Weights of a small image VAE: encoder depths [8, 8], batches of 128.
Rows from block 5 of the encoder of a small image VAE, named by matrix and row number. Rows with one number belong to one channel. Each number is 128 + 24 x the weight over its row's rms, rounded and kept within 0 to 255. All counts start at 0. After the name is the row's rms in percent of the matrix's.
After each channel's rows are labels from the 100 images, of 14976, where the channel reaches its highest value: "responds to" is what is common among them. Only what is clearly more common there than usual is listed. The data: single toy objects rendered from many sides on busy backdrops.
# convs0: expand pointwise conv (encoder.blocks.5.convs.0.weight, 320x80x1x1), inputs 0-79
# convs1: depthwise 3x3 conv (encoder.blocks.5.convs.1.weight, 320x1x3x3), a 3x3 kernel
# convs2: project pointwise conv (encoder.blocks.5.convs.2.weight, 80x320x1x1, transposed), outputs 0-79

convs0.6 104 [131 119 161 116 122 107 157 114 126  63 139 132 133  79 134 108 146 108 144  75 109 125 170 184 121 124  91  99 163 138 101 137 122 124 145 107 170 139  89 136 139 126 160 122 135 134 119 136 104 148 151 178 113 156 135 150 111 130  77  89 116 145 115 114 120 157 149 108 118 156 142  92 135 140 104  94 116 140 125 133]
convs1.6 086 [ 96 101 109  99  99 128 151 153 141]
convs2.6 093 [141 108 142 140 156 117 123 153 117 128 138  70 129 135 119 137 147  88 177  93 115  89 150 103 137  87  71 141 168 115  90 115 145  74 136 149 109 164 127 155 109 128 165 139 106 136 168 149 134 142 151 172 129 124 125 124 120 129 134 132 136 174 123 146 122 110 126 113  93 119 103 100 109 146 121 101  95 123 132  97]
responds to: blue; purple

convs0.70 071 [167 122 149  98 112 136 130 144 113 144  82 117  95  92 146 120  88 108 104 142 164 182 150 126 159 122 126 115 145 130 116 127 125  90 130 191 181  98 126 138 127  94 152 113 158 150 155 133  98 130 120 139 104 133 150 126 142 100 123 142 135 175  97 126 125 142 116 177 102 112 165 120 126 146 126 123 130  96  88 114]
convs1.70 095 [123 162 135 132 181 143 129 156 119]
convs2.70 095 [103 114 102 117 145 165 153 108 112 104 148 134 135 196 113 107 147 158 161 142 144 125 151 187  78 135 141 104 116 147 128 107 152 131 133  78 149 145 152 105 116 149 110 150 123 101 140 112 151 106 124 147 155 147 104 152  96 123 118 145 135 110 114 159 139 137 130  76 147 140 125 116 142 117  55 109 141 132 115 148]
responds to: black

convs0.48 104 [115 146 133 134  74 125  97 131 111 168 180 103 117 153  97 136 142 130 160 115 139 127 164 122 110 103 176 140 108 115 135 110 130 121 144 106 135 117 105 166 110 126 142 160 173 137 127 107 156  88 122 154 120 138  99 167 120 126 146 119 131 109 134 145 125 135  93 159 172 155 101  99 131 159 104  94  85 137 119  82]
convs1.48 106 [138 154 135  98 183 131 137 145 135]
convs2.48 104 [139 152 118 131 139 141 131 143  93 149 113 131 137 131 130 123  90 109  95 150  78 113 149 127 142  99 131 180 125 138 143 139 151  59 142 131 139 137 151 134 139 121 170 125  89 135 188 129 128  78 147 104 174 155 159 137 102 105 122 127 133  73  89 109 140 120 108 132 151 166 105 135 110 129 116 118 145 149 139 146]
responds to: umbrella

convs0.138 099 [126 126 117 132 146 119  90 147 119 104 144 164 137 124 100 141 128 105 107 145 130 131 105 136 130 141  89 122 138 127 161 102 150 135 108 152 154 133 104 133 105 133 113 141  93 120 187 147 105  92 155 108  89 137 130 149 106 139  90  86 117  94 143 126 117  97  83 120 161 160 146 133 135 149 119  76  66 162 116 170]
convs1.138 081 [125 130  99 118 113 188 121 131 147]
convs2.138 090 [107 133 168 133 126 184 153 138 122 143 160 139 136 141 142 130 135 116 184  76 134 146 145 154 154 143  93 109 112 128 124 159 138 104 134 114 191  99 131 132 140 134 112 102 141 123 182 100 158 173 152 139 162  96 141 130 125 116 116 126 115  77 152 131 127 131 103 151 158  93 136 124 139 158 121 118  90 150 127 110]
responds to: blue

convs0.83 104 [130 140 164 120 129 132 127 112 140 136 135  82 136 101 137 130  84 149  98 147 125 165 103 118 112 125  89 152 160 110 121 158 138 152  98 139 132  93 151 173 133 121 133 128 113 116  73 109 127  98 127 108 144 109 145 154 226 127 141 133 120 143 108 120 106 166 130 149 120 158 141 143 119 132 147  84 111 127 127  89]
convs1.83 117 [121 115 119 111  67 106 126 109 123]
convs2.83 096 [138 148 165 130 117 134  92 140 136 149 107 110 123 118 167 175  95 134  88 143 115 143 131 125 130 103 110 135 140  60 169 153 170  88 118 139 129  92 152 148 107 133 153 107 111 141  87 169 116 114 119 124 113 123 165 143 163 120 148 121 124  96 112 117 104 104 114 160  90 102 142 161 140 154 145 129 112 126 120  82]
responds to: blue

convs0.92 106 [127 123 126 133 143 142 148 129 188 157 117 134 126 126 138 126 103 119 121  95 151 144 150  93 138 116 164 110 122 145 135 177 131 108  99 137  91 127 147 162 114 137 128  97 131 118  95 135 154 158  65 129 156  83 163 121 122 128  92 129 150 162 128  84 122 129 150 130 145 140 119 168 125 127 147  76 159 103 127  74]
convs1.92 088 [144 165 137 161  90 113 107 115 119]
convs2.92 116 [124 139 125 125 132 116 140 139 169 138 106 139 126 136 150 133  95 115 122 131 128 124 153 154 132 125 158 117 138 145 129 178 134 114 105 126 210 105 142 107 127 129 103  79 130 110 100 147 155 149 113 162 149 136 140 153 145 126  96 128 132  95 123  18 133 154  99 158 137 131 127 128 123 153 124 111 157 124 125 113]
responds to: blue; snowman

convs0.60 101 [127  95 113 123 118 118  62 117 137 147  91 121 131 157 113  98  94 104 109 146 108 140 181 117 142 115 150 149 121  94 134 121 137 107 117  96 146 108 127 123 120 131 159 129  64 139 173  74 142  81 104 165 137 134 119 139 122 127 157 106 110 183 106 119 166 134  90 160 132 141 122 136 119 122 113 120 120 131 136 109]
convs1.60 098 [132 130 127  88 186 115 130 130 129]
convs2.60 113 [124 161 151 117 144 145 144 102  99 129 131 132 132 125 140 126 115 149 126  82 134  74  54 106  94 142 173 128 116 140 135  96 126 155 114 117 101 162 137 144 122 109 136 104 117 156 158 149 141 159 164  99 142 162 141  79  97 118 104 104 129 109  77 129 146 138 165 142 135 144 147 146 112 151 100 128 139  87 119 131]
responds to: umbrella